config.yaml
model: "image denoising model"
dataset: "simulated grey scan slices of phantoms with and without marks"
train_examples: 245000
image_size: 32
crop_scale_min: 0.8
horizontal_flip: false
task: "denoising"
loss: "l1"
noise_std: 0.6
arch: "unet"
norm: "batchnorm"
hidden_act: "silu"
widths: [96, 192, 384]
blocks_per_level: 2
block: "basic"
attention: false
upsampling: "nearest_conv"
init: "trunc_normal_002"
residual_init: "none"
optimizer: "adamw"
learning_rate: 0.003
beta1: 0.9
beta2: 0.98
eps: 1e-08
max_grad_norm: 3.0
max_steps: 18000
batch_size: 96
epochs: 7.1
lr_schedule: "wsd"
decay_fraction: 0.4
final_lr_fraction: 0.05
warmup_steps: 360
weight_decay: 0.09
Rows from block 2 of a small image denoising model, named by matrix and row number. Rows with one number belong to one channel. Each number is 128 + 24 x the weight over its row's rms, rounded and kept within 0 to 255. All counts start at 0. Numbers have three digits each.
Before each channel's rows are labels from the 100 images, of 14976, where the channel reaches its highest value: "top examples" is what is common among them; "peak on" is the class under the peak. Only what is clearly more common there than usual is listed. The data: simulated grey scan slices of phantoms with and without marks.
# convs0: first 3x3 conv (model.enc.1.0.convs.0.weight, 192x192x3x3, each kernel summed), inputs 0-191
# convs1: second 3x3 conv (model.enc.1.0.convs.1.weight, 192x192x3x3, transposed, each kernel summed), outputs 0-191

top examples: chest
peak on: bone
convs0.29:131121142102133094124099115131087106140144135148107167146072139117114130130141077130148111107115108118090154100123140134132118091082175108118110126104114128078126102119142121057145144134105119131127120105107109130118111142123117105104155141124093137108170140102117153150120153144074138113105088165102074139123158095074140120143143137094147155139129134119105123132130122129065150140144135121155151139135101130105121084113098089129144089116116089133132115122120136148124102139134151099131095133135117141127133116108093090149098078139072175133173139116152114092087077096101104124
convs1.29:124119084140138142143151130115154082121114109088136088105070136109126122147118189154089113149139133120138117119114119123135098123149126116101121108128153092162124136110112142132076089133148104088090121104160116138187117122125110126116112132139171117094159131141120126088145110121123128143163186150122127096098118143088150135079114148076107118122153103144141133096104133105161129118130124130094141095150115124126090119142119136097096104130137179108131102117097126112138135142113165146107110120135118136135062101156137133119172162174137056112129091128110132146118164104130097091

top examples: limb
peak on: bone
convs0.166:123125098116130138059097097147078117094145165137063138163143140053137151114153106141138147115124113156103121128145102121129146146125128111148084125100115118126155161127119113062155150121129091120093141120140126103130113132146097093123118111125142209106098144158102110145131123136136125123137140116092125127092137115137090126146137128074127139106136165115083139146101094143134133120112112133107092123119129143111150125136110140151133103116115087100157107142160161139093106139139130103114133083104100094133085099140158091102120103152119133116128130112095146125078151086141167099
convs1.166:130107145119140142135131188091144162130118087120141117128124098162111130106106093116129128149124141122136137102129165123102114122097172161056158146123080142144109100146108132149132120122153118133201144160119137120166098099094105144068151132128079064115156149102114157138103144109125135155137107112130111155122117146097145136147123143134115105130116143139166131084172117103126099147160108120125131147068101097103130097130095132116131145121157076067109139130138146125169157130110101157144093153088113129099140156127123140135154146113113116131099149134133119146153150151146115158

top examples: chest; ring
peak on: soft tissue; mark
convs0.158:085128123135122147078168104118117110144119125087098125131155188158097164111142138117163161116158148100118116138143092089138129134090102144122106129153099143129115138120158172116114154107127077119151135113136177125157132107099113179134128154084157136119130128124059140111128131094109114151139123124141128136137158088115171116176164120149093113087140154152151133160130038104115093129123109126101111119120134141136120123118126146106131172138153113123111136097111166129121135112143139126110155124088122065105149150100101118094116144162132132131125174150121125119134153139114088114
convs1.158:133167068113147145164098137137170115115187156142132154127189102125119119130151136116117171158122086126151106144110136137108134094149121153112095138098092126137094145120127070157155097142085110129136119150127118148101112152144148101146148109140136101138132092096116131097127114136165099110125163122123166116141155158088136160104144118142139093106108111136101140088130171104102071131152098135134124092157125095130120161127086137127097156100145122127121082102123101100143130131122151128120104171112138151122096126108123135125107122143116098154142068091155135145156112092106168157

top examples: chest; ring
peak on: bone; mark
convs0.98:144130156167149099082128124097124114124126117127138124122186139170100109127117115156123120166102136130147129095133166130111111139116118136130134152163112157113099153146130200155136155090104086124146152074065205101117093117114135126096103138106144171117102139113127115113204109126087104126132139144143149124128134145117170088176149130146112126128132139156129131166145086106157097147117157123143135102144109139140094110136124139139158164137119139109125120117132114124145108126164149143140107115142118142107153141139112098121146169132061129113141160146139109114110184134108104153
convs1.98:139184111098135144147134135181159096125132137141108128111239124114140090060129126066152138067137143127131137145152073119169153133108088112103093111088133116123153118143140083102147138116162151146115110147165118131143152146128140105171123120153140143132127103169119102112089153124149148150173123130126115100133141134116141156130142138098148127133103126153117120101131140159103140142121151105130123136121140130146122152121122130106121117122154109132125105122107130148137111124161133149100129157140157151109122131091127110104046143103182078159111117125110137146138144138128138115

top examples: chest; several spots
peak on: lung or cavity
convs0.144:105101128117130129117108050125125098103133122139143129134105089153105100077116061140125069129114094110105085137169131146115092086128134127152108128147119120083133124127126151128131102133180102146124110116110137149161110151138124160092109150126119105113141119160131133182118154094094113125129178140144131120102136089137107108148157086095136141148103131147137119135114113094120151128131114105094135101124167104161138100128071116106119139155110125099148097108125139149154125148141142099109087138104119144127093141130162111088124100109074138124135128113098101150091120115067084120
convs1.144:117146162124122146157156143153109133163144118139139112145122124134146156197124197145139133104114101121153175097095107126171132151146072163105124140152104123118119137141120118139104137078091156139087121135138086084119100103112117100149146127153110136111102145068135090082127105094129087114155112073100133159137154128107127139126116136156121115128134094115127148139147153149118167130128114125118140095117095157098127120125150135149136104110120126133112122126114121085097171141130131148090130077127096150137099107091078137150133118129149075141087133111138112099126173108114106163

top examples: head
peak on: bone
convs0.23:131117073146117069119103090139121127137102115107136139125126151098079141098128117126150121097154154135139133105128075113157156118101117161108078124148112096133141100130149100151143103095124112101129108160140115153161084159116121144121099098150103097111117113124109152145108160121142110108137102104138138092107129108106116113162152103158115171108131126126152102103123159147099128115089086100127136064101152110135126121099116085145118158138073074141141142128106142152103096092141117157129102123151100156109154113151081132109128157117103090183091123091123138140141122106094154120
convs1.23:179136151109147119094155161141137112106152153124106121112152104124146103158135110171120162164131093091111120121117125117103053094144125099140127109113168134112136138123107137133103153132110116164103158110123124119101116126128093120112142169114112149155125122085120092133183048126138117157111125173140142148148187131125142120127141187098174097129110130128111114137103112135163130116147103157130138144097117099094100099158082161118153111110144193121135119141109123127159100137125115124122156127115155126137116129115155128150110126094134121096123131152083105153083120093167111158

top examples: chest
peak on: soft tissue
convs0.150:131090079109148109165134134127102123118132148147157137124112222076142120115126097109140141111093113117121151107101150143117111138088148132095120085106122085138119139070126101082097118130161111160150112126120136151149111141087069130112099112138120139122159145103106142169150144094101137123154159080119129097117149119110130107117158161124125131130173119106105133112115130139109153112118049082130139125087136122099102110153142123120164102144147147106138134108085126134103092108115119111121132163143126119091133094134134095097130136093115151164129125124097128157105135091120109111
convs1.150:137110147161111128073138132144164138098111092104078131155121129148132119103123210165116141144111112135126123128151093090086152137159122084139110140101118119130146121149126117137154118146104096100095137126120129114105121106178157117108129174092145118111083108099117105109113108138127074136117147192149103119113153132097124153128140100071122158084123167143123140108155108134157131105149164148101142119152124145111122101089126109149109138139105082118113105147137117099160150176130140153108097113106126094110118142142094159162134141131138093102156133153156116082153143118153116100

top examples: chest
peak on: bone
convs0.51:111143136125084142132114140119101158084156142134151114127087125149099131120105124093148162095186145110126158091139108154181167101134138090127119146105157166144117083098119134138159113105161143134160171080096140093107140095132134104137115090100141118153121131117122141108154151121161152091110112092124094138151111148118109117081104143139114157158135176102099113173146093112114121159123120134126134141114151138105089132131141105126115067122142134112110135133128163112116145081100112164111159147124134091111096128131150139132129096144140150155126125158110154057129072124152135134
convs1.51:147100073141181079149122135111128102113100107110107113103095114131131141098152146095109091081107137140114117087103131116117079120123103112131111122118132163151145135127132131077096140128102115124089101135125131118140161129126116159126159181115149107071103090139115125188113175137116103125123156174156143067089130117116130134144150086119134136075144079138143166075110120158123134113121116123109138100112122120151155146141096152116123120122146126131114139104166105129136160155123145104188076097131120136142133140119121121134163127155162103082104121114129110146131151128100121137

top examples: head
peak on: soft tissue
convs0.45:142149091110139122155164117148142122143135135135149095102103114143119184095109125079151136129130107130121099139083134100139130138150110127140116133165114034132137128143127154148119125099126132134078086108123144114088135162119139087105119094115144125125114122108140113143137097113128114149106162119143107101114142084135149121162131120126096108129113085122131085116136191123137110033122043104160118106114142136144078147100130130119144132099125153126108130159134114081106148113141119111124119140182115142117144148113151136147131110125124133147115162125133065127135109161127136132
convs1.45:105120144147099118129137138107098155139096129074135109128121095106119013149090156124119135096152157102119128145116122158129090143170133115115158134105122104112114138099134114123158098135119085140094147093134113093120143099125116105108120107144118120128090122128134122113113141126114122101113074111104116123107113125098124096116104108150124137101132097087140116128103054142118139135135148151055129120111150164128149121154126121096124117140094147110130123153119056134147115131140098095108159130072128113104083136117101103116105125108082132142142097133122141074107134137128144129

top examples: chest
peak on: bone; mark
convs0.149:150101098089144108160125105101095097138106098152101126083109101143137121097127098168099070104098086101090137118135140150122096096128158126121138129125103131088144128145148161114109093076137122157143060100144156133130148102095108143121134146096151120151131117162139116146110133099069139116124104157152112096113114125098120170091106073085123120148127157159091150141147139131151130123141141106110105153109113099092117131135139110109104133138114104161116092166119149137128137119136159084122095101120124120109130144090079112128151130129103151122145115125121090122116168092141073139
convs1.149:086108146105108139097160142097119113155147132147139105086118104111129123130122153101143123116156114127152126108109128110138052136114101147099128117129117088134091122109072119109103148159154184133119139139081138111155146133120126127103114113167133122125120123132123129103168138183128153164153124089126127180088158098122139088118144105162126116132129099115147127112126096132072103143115120156122139100095118138116087130112107122094143068075145156110104131114149097130124127121086132113150136158142129124102113121056147117101143111193121145113086092124154100123154144157111120128

top examples: limb
peak on: bone
convs0.37:099132144147126104102110087120123090121106120112120143120110163114103079145127086084093129094099128125165076129113090145135109182121107130137102129149095130103123152106118122159128159106125114116101174103154154080130133146105148098144125134120069129093138144107113126160143086122108103067106127121120093131128126110104150110133154141130088117170152119144109113116096042117143115139131130116125136140105125117115146101109114138113107130157125087115156143089135121093157125105117149128117117102108158136122098144174112086094105100113128121127124162112134154110159123068094087123
convs1.37:120162112142131175127114177159145139126142102152154100153162110120112139079096149115168115120152149144097130142130174107139167076126140125109109109125100129113088129121156107143118122131101117131158121124124112138107111113137132098150124125155167123157120070126115133079143105103131100137154141171122133084122140140104141162114099090170120154152109171084172119105162151132121147122095140109115156079137110114149099110105149133132129113142140156142138081107097127174132122134123138110085110152125103083097151147090131161162114148114146157172160138119128074165115143123093144102

top examples: head
peak on: bone
convs0.108:119121132165169117147145140101156149103096123126132077101106143146106116118130148106110138125171146109093090113139103114154127124158065125137116122155130094153109133165109173134104121098103128142100118132126089112101164135147100105144140103123086147110121105118183098112117100130145126127082115072107126120143079151142093155140112120134130124115134111074123099098138131142151107114107147133127136157151092087166129159120131129130125123104131145112109120147104125068144141047156115150140131164120148164109136132129130159091131115098146100143055144136120125113152079138143159135
convs1.108:135109162134072124107131088113114183131152149069136096146116139118144103109101106163141146135088103126171141135124080155056114097123118079133112153103143137082135110160119121105134146122120131113096145097073162107139120079148166128124098136097113122129127147101113114108160122157137151095125115131109139169122112108117139105123129125131175127101125143119157116164142084122084120153090140144113137125149130141128134143110133077105132128151095126098129099105157123125138130138136126109128120102085126142181145133155103122142155088143094110158153093129094111105109117065123114153

top examples: head; dark spot
peak on: lung or cavity; mark
convs0.28:087184118120137088119179124131126092118081095109095112088122196137124106153150094120096137097108120140161114167144104118120132121089110182146111132136126163128156121167140134117112159106104140179111098120128135113147110143119178097139109132108120091102147097104111071115129057143122106099094106098135093134142135127108156125181129125102116112114162079140121100090137140128117103108104109151089158112116105148178140140120119117132147137116141092103149120099115129087146119102161145109127122124145131132132130147127108114115131116141096106129093086107115106134110112127122113167
convs1.28:140125138154131146103102132135135139138176169110151151160138129092082141160137164151138104211128138116095108095113203133115126147120125131095137141147155171131104128111133137130111128171126095111166134100130098154102164123133103163118147105123123171126084122134081097135136132103147117187156127130147140099079087131121142120137140123105129130092098127106122096174166136106118117139154150102128141071130130140121143105127175142127117151121146174122161162115095117114112105112130122142145154144102118099128134110096154118133167098159129136139132155128135103120141105076111132080

top examples: ring
peak on: mark
convs0.90:129108118150152105123126144124136126094094158131143064108144107128102124107108103087116127104124155119127097121134114090147157144138077059161140140140127119110112114132138180159082106094106120154119102066135137108137137158125118140157125123132120087128116121141129051132123059092131110136095141099146114101140124093127117118129132081116112084121097097137124116135134122125154085118105140099107135151110129107158119099090124132153113124145137133107103122135162136023151131083149137130136132125136139148131128142115143141109169126119132143155093141160122124083120125132133140167
convs1.90:159138154144093157092128140065136146155134131107148109161139127107109109148121119134138118110107156155129098159074130110048122125141126115117145134087120118133110143117114103106144128119083105147138093098098102114110148093121091095164144102102120153101105112118070137089117103124117108093072084119108121086096105114117142159092131133167110099103141126114171111159117139168093142136171126131120121098121144165113149147149118154127109139158148113108097153113120138097114164148127118056131111124084134115133103112173109123147106148129114117125158089128129125120139125145136160147

top examples: limb; bright spot
peak on: bone
convs0.127:111161109142097104140132117093144131092164141133100191117132173178122130102097146120119172108138133116130165109100127128137124125090159169093126105112126073141060155127109109139135113099113153099106118147085121132131129117136136102135099137110177174103167104093106158126155148121150139093142089083096134142122108132112136102134105105138096118150107149122124096137103153135112112116082118131175154130153078138155120127133125139131150101115150126100079132119131120139125135081138119155102116142153163131127138117112124132147067149085133147141113083108103126112111111122085145171
convs1.127:145116145155138177120123107127104139070072085144129095132119135107124135130134126164119103131126133113142099158136137123105159137136175152135130131143150149101147136153139141132131147146092075106155132117123122114136142116156117149116175158160074049117092145140144084129116081112085084137133130142154124129148126158152111086125137084104153114101135092175106142106138099128144119134104141160094132154183151121139113068123116119156124123143137136134148134097125123114168130176135137114137140119109124087146122085136134132116181086160113115140153148153143134143103138081131094123

top examples: limb
peak on: soft tissue
convs0.94:113140061157109112154128116137124118126133136132090149131148141111116145142120105128162106100156148145121163123120103134181160110096131119127126140117106116122101094078122109131139059130127118123116145144134122129096101106131145130143120119104131109109150158101086135156104156108101131132131082114111096097074153076109099112115162133134104166138124162113128154162128144132056150107067067089129172095088122118162125095129118119163128128153102088139145158079113141149116124135155135140110122137153135131123120149110090133135083145129140137102144125070132125134127116138111097172
convs1.94:109101139134147139117123126120119107113118099112124104138126114133133109096135086155083135125077090097131107087103162100096086109108161126143107118146133144147112139139114142124091142117138078130138129123124131126131141122156105105114150169127145134127090123142128115126162066142125116151087155168134134124149114137142132125107137103081137034098159115146137117098115110118139084104158133185132133131147111088116100093139135158086105119118162138090102120110097118083179127140123123085110088121132136108095098098151168129099170093125116118112165134180119118129108102111145132113

top examples: head
peak on: soft tissue
convs0.60:109115095154098115096114169122156124143095142135099082083100164108114131127123143104124121112123153152120136144150099092120152172134077129151100139136108111165156130119126150156126093118107150137108125135124144145133143147104135104135137059117113134088114103136166080106142072104112116124075134091122130079093105096114099106120125133142101110090159133099124100153115141141127059122100118070112158117103133129159129185113142116159097098116141112139127136096147133083118137095153121140118126135145121147118148151123124151109156120096149123146080112134105130120139172154128102172
convs1.60:158101148132157088058131089138098174114168119119151133154116133134100134167123086129119152111142133094148127132136148143101114126156144069120182147121130111089088136077130161137122120123127130138148131103121123098164128104146089138111109173161166144130088128099111168104103152124144141136138143141133125154153128123160124139125156148082164106112095122123116149118107110133113099116143115153140144176131128108116122031128145116118113126125098116090137099110099125135146110136129132140118148105101126111128085128104150078152137152119116125119145119062141118089111113132116179145

top examples: belly
peak on: soft tissue
convs0.70:116131119061163129151131135158118135140102116120119118091088142135143138128123122123139135119142127140090134133145153117136150129120117131136137142118139120128098120164136184094143147121113133152125118059126132130058137123100134032146151129104157174135137122084128104113114107089113145122113111106089097070119139132123113162128137121109096120136177131066127125117139139130132112129099124068115109143080093148113110152137137111106144062099134127133108097124105128099110132105172134127100131151133104119083115114113103126135128079114137125135099118106105099090115072146130132150
convs1.70:138091135143107117097135139124140127149142147114152110094033124109104119123127155123123133157156142109138132104084139163113090140158125163135123132118144109123125120110108102179135117160115103149129166050133114121131133124128129137093089097123129098102111143122115159130157097151155148147100159123170103064081104151162131090087143175135137130118137117118119131172100114084134124128144118107147147100097117181159131149098134125144112131141108129123115127161136133105118129135098118083144138135118146117182187128134110131134182115135131126069132141116124159109116111135142130091

top examples: chest; ring; side: left half
peak on: mark
convs0.159:085094185176162135128134108129155131128095131094116111123168119106103165163135119125148122124119139135152118124164113131135128136107108127140120160121101159138143126174117154163127153113154139173137158127173147096127139155128146168131125124133104162152091135171110112149153131085127101151145126136148165122159077127099133173161130149139151120092103133135142147128119081161164118153141152110120133133126125156172100107078137124148121186141157118109122154188134156107146143127155128140162127132070167095148128148128159120097144160122122145164120138145154156134118135164182098113
convs1.159:163074090110132136146135122108155156117104122139117126131156115155157129072126100101140101098112112161129110103120122138128124107133150127110095098110096103119167117108129105102129107146135119176122038139127128141127126129105140123128115119086153106137101119107128120135109152150124136097105175168144117111137086134140148114102158072114110123051137159117135142124165138152119119111124149123140145100161096107097115158147104104124131141130126108088110094125088130119095130144143129115038136148130067164112132141100113119115100109085131130133127120115131076114102137108158143145

top examples: limb
peak on: organ
convs0.54:124126105122091136138099121149116139177083134123127079135128109133114156147128122103160089123153119127112127099119145108123136097105119118102114163105115133135130126083112138111162103095129147135135149113150147089089095142116165107113125051110090119137075129092114123112127137114118123127098094152107134112125151100107173089118087123154103129115136156086147134156087145139109101135127104108108110037086110119138126151079122094117151136104076121143123115125114133086116133122127033126136132120117134129092116109117103132145125105144115113152137126118125096098117108151140098151
convs1.54:166106086151130113123167134090126125118130090116127119128116130120130151118133119124107112118142122126095166155095106143126073120145135131148134072129112142142127115143119147152098123133130122102134160105070125153110120109113080143133060166140176126099116151168132096175144119146111146106109142135145126065120134149152102145072124153107133107119155089118137127097152122130138156107112134109123145083112126138137162106146129180147114111195158125100126149137139113179109123138129107133133154162125103143144152137137150123071140123131135142116087105067139188117116136158138133081

top examples: head
peak on: air
convs0.74:094141150109183097136147139142131140125107084147103072085104112128137109141130103128131146115139119113115106148148108150119112101107107107140094146149146133098149100160141152129138159116123113142115136086145164107122136136116108105141167142102106189141123126151150047149104114098121149105101149129123117058125117145128091150160161107094133145177131118114136131078122129093125130145130136063083139157095119104164139126130138154097123151127142116136144102088095123094138110141171167130130068145105096155110082138127133149076141114097119127131127144108147116136127141119118139117
convs1.74:135130092107125123129141142127119122160140130071125075099111135104117128157109163170160110144129126123123123127101124125144134164154121113104185117111137139121105141141098173127104130153148101134112120130089116109141145131120145132083101093118147035112122131090086135114171158165140166116134149098109133106083136116127147114102132125142089155098112129108123099176133133113137115119155162143121124119114124215103135163117121130127100129143077153107130148146147142125172104095122153118158160123093137072159146121148146092116122144155105108124136129135104128115110101131094114075

top examples: head
peak on: soft tissue; bone
convs0.79:135142152156115147102116139136115140111078103104154091145122147135112116135097117073118145087176166127134118132148164110117177142163099111168125108119140144133139115100128124147135147154100108112140153118138144084114115148147129103174118101139149140130101142131081121092135096111141109110089123076107131138136075140143128115159125138126140082108145137121136130113113105128127069136102138130070108127128124122117140136134135138148139140109122122099108123019134134066124114095147097138139145148108149101131127127139149129189139100113153116153042141134144118124126133121101136144
convs1.79:107107135072125077134139124129099137144162108098142138097130097106141132131101142153133124155127097139179092108100107114109074131099089080085123109122139103144140150147117140090131107109106116106092143121103159142138100112119160114150135130090139096129086129085125132148151178113137114100138126150099127067110087103043096121077144138104095113142121123129145131152137121153141113123129134091165149124115089152160106121116127114138163122155124155151153124126135118159135155152118152111113129098148139151153098115083106105086088141118100120133136080107100127110128145158136127133

top examples: chest
peak on: bone
convs0.147:157099131104134090105128137122085126146124140097116096137088136088136148103138154147128114163141138085085148116132121114172145107166122105099149153136125115102127113127129197107122121135120099170092113115129149147145143106090103122140126148122212124111132137077107108121130115134099143146117122141140144078079168112108124135051121104079069142108090115127100133200128122124134139114133126090131115163137147123113091094135144087134125092132126117143130115163116124114101141145133117093127107156129110094124106164119086148107109141126119144107166119110144132110122130135166130126
convs1.147:093113128108101113163118129135148096115141140125136126122106110134130135085102085133127099108099126115113104115117151107128104123094161120207142161100160099140115155125150122128139118104175077130111139136143107108147139104118145109098144094113101110121120090121108149120122105121151133141135122104135127118109105095124147106117144206128143128107155139172130071106113123085086097163144097112121126099135104148155134145101071131092113116132102098095113148119148131080147117136125145111110053099094139120129106097144187099156177117095104116128114111132124110128082115127124117110

top examples: chest
peak on: soft tissue; bone
convs0.148:154134131122116125139104117172119096145107120104137130106094056119139144133101072143137045162110103103143143106133142132155166150148143068113158168123107124113124100136127180140131103141158062107092141120118130132112131122117107138140120135123109143113126145121073094145135141140083117135097124145138111118132141129074129108185141172125122120118087129157093133174137138120125162097125088141118093142122141158143086109117129107120124132131119132149129123132129163119135149136182153093145123159141137095146134150115160114183132116131104119149121135127121098087115121181144098151
convs1.148:114084156089144072132115158140106157171119134135130133175134106125105161121128135138140167140138093138104130122073169131160133119066149142155094105137096106105161155122131140101086175121124113163131147126141102129161162143110129086124145159113132164131097102131110141122160127125171139151112100101135101136147102101123136144107138152071137131113126129119205111113141141114136088131090128101163128108168129100119163138154101099113140081132149128145143135155140118174093131133124108147119140130120092144117099128119093121080084116145166121140091164115104138129103146137120103126

top examples: limb
peak on: organ
convs0.86:151070087100141139144113095155129145163131143121133124143140104117090174122132105155174118131061080128084128111122124135150138138143143122117147152137136101124111103153135169132099094126148106155121107078145152144085139129110133080093106102139135178145129154150117088133142119101083147139113138129149125085129139128112105142126156107092114117125156141120118138150148150149154109091098039067124102105108157139118092139092123102132124093137139137138096075173145144116143133140168128093136137122151123113121115140137119099112136109123102156147139128145103109091111133148161116145
convs1.86:121138136118125124098136150073126123108091148054139093137121108126136089106094129087107094104115134135119138151113134139101152125131127109092109088165114096099115135088116092102166111147124167159075100089103129119113149049141109095125147137094144072117135073096098147123120088158119132106129105126128117127105107095126150093097092149134110130107141102117126128098117099120090115140095142132125134122115079131113112120151124136090140126129112104118113147171082119121083116127114123092126127158128129151137160150135084127146090128080138105113129113122125143129146148083118133095

top examples: head; ring
peak on: bone
convs0.175:121102128158088081102100136109129124153131128119135113111123149082077121129150086126143111115094102121122113112119143127107089107102095139083079128157111135082121159084125135099159148089125110096123152124139147085144141106105121173114085105087160131140121135129121095123135084104112113101137116099122151127155097149123137061126107084120108126076136162113118156155099101119126083137115115101115128132106128121087127114128168087116109134133137128095127127136150151099112144096097106112140094136111109117097137130123065129102121191108097111131123124124129166149109153103136102087
convs1.175:105134097118160159158129144161191089131128149161101139141173082182193132145100150134121131138156129143126119129146125136144136123085146144115196111112169127161149123179118113143132118131151142123135129138117121111106121138142141097146161090141124138125129073120136170116088152134132187144102157094126162080118142105103102152091132133135103106130101097127133126121146164107145096158128102120123156132140129159119135148101109130127152131154114148093147083119127120118095112102190105118111155108110103125079138123157179145131166109163109140167131143118105142128116136130152141110

top examples: belly
peak on: bone
convs0.185:124124164106142164086119091134094093050139133082080135165088140154129118113123130116132118129166142110094088129155128037146132138120125109120115131136070126133132119178119126074122155160113111128113123135115131100130094140148116125145092132141109176099139128119120148119126141135151050102116131110069136140099126122135141110196144124132119131075158121116122112102124102118116112147121155131129143111148094145128129114144079144120123143103120128058125131100099122118135079139150120146125150101117148147125136133118128132128103119129142128112110161115145123113106082124094135125
convs1.185:124114152131100087130100152121132126117126129093168133127089127114107135141151117118141111120118128145163090109135112130074156137123080116117130080119123130145138149103109111130134107089075106146088129130151093114156077152133122126128140151151135125133143144127148094152114123134101139111111100126103139171143135111156133128098109144094167113105124113098093096106164102144148105088102105137101123168141117102119130158095129105149121145159095097146146127141162129107151146137148141101123133072132118158195089104182131128129140092175127070136111039119101153127116137149120103140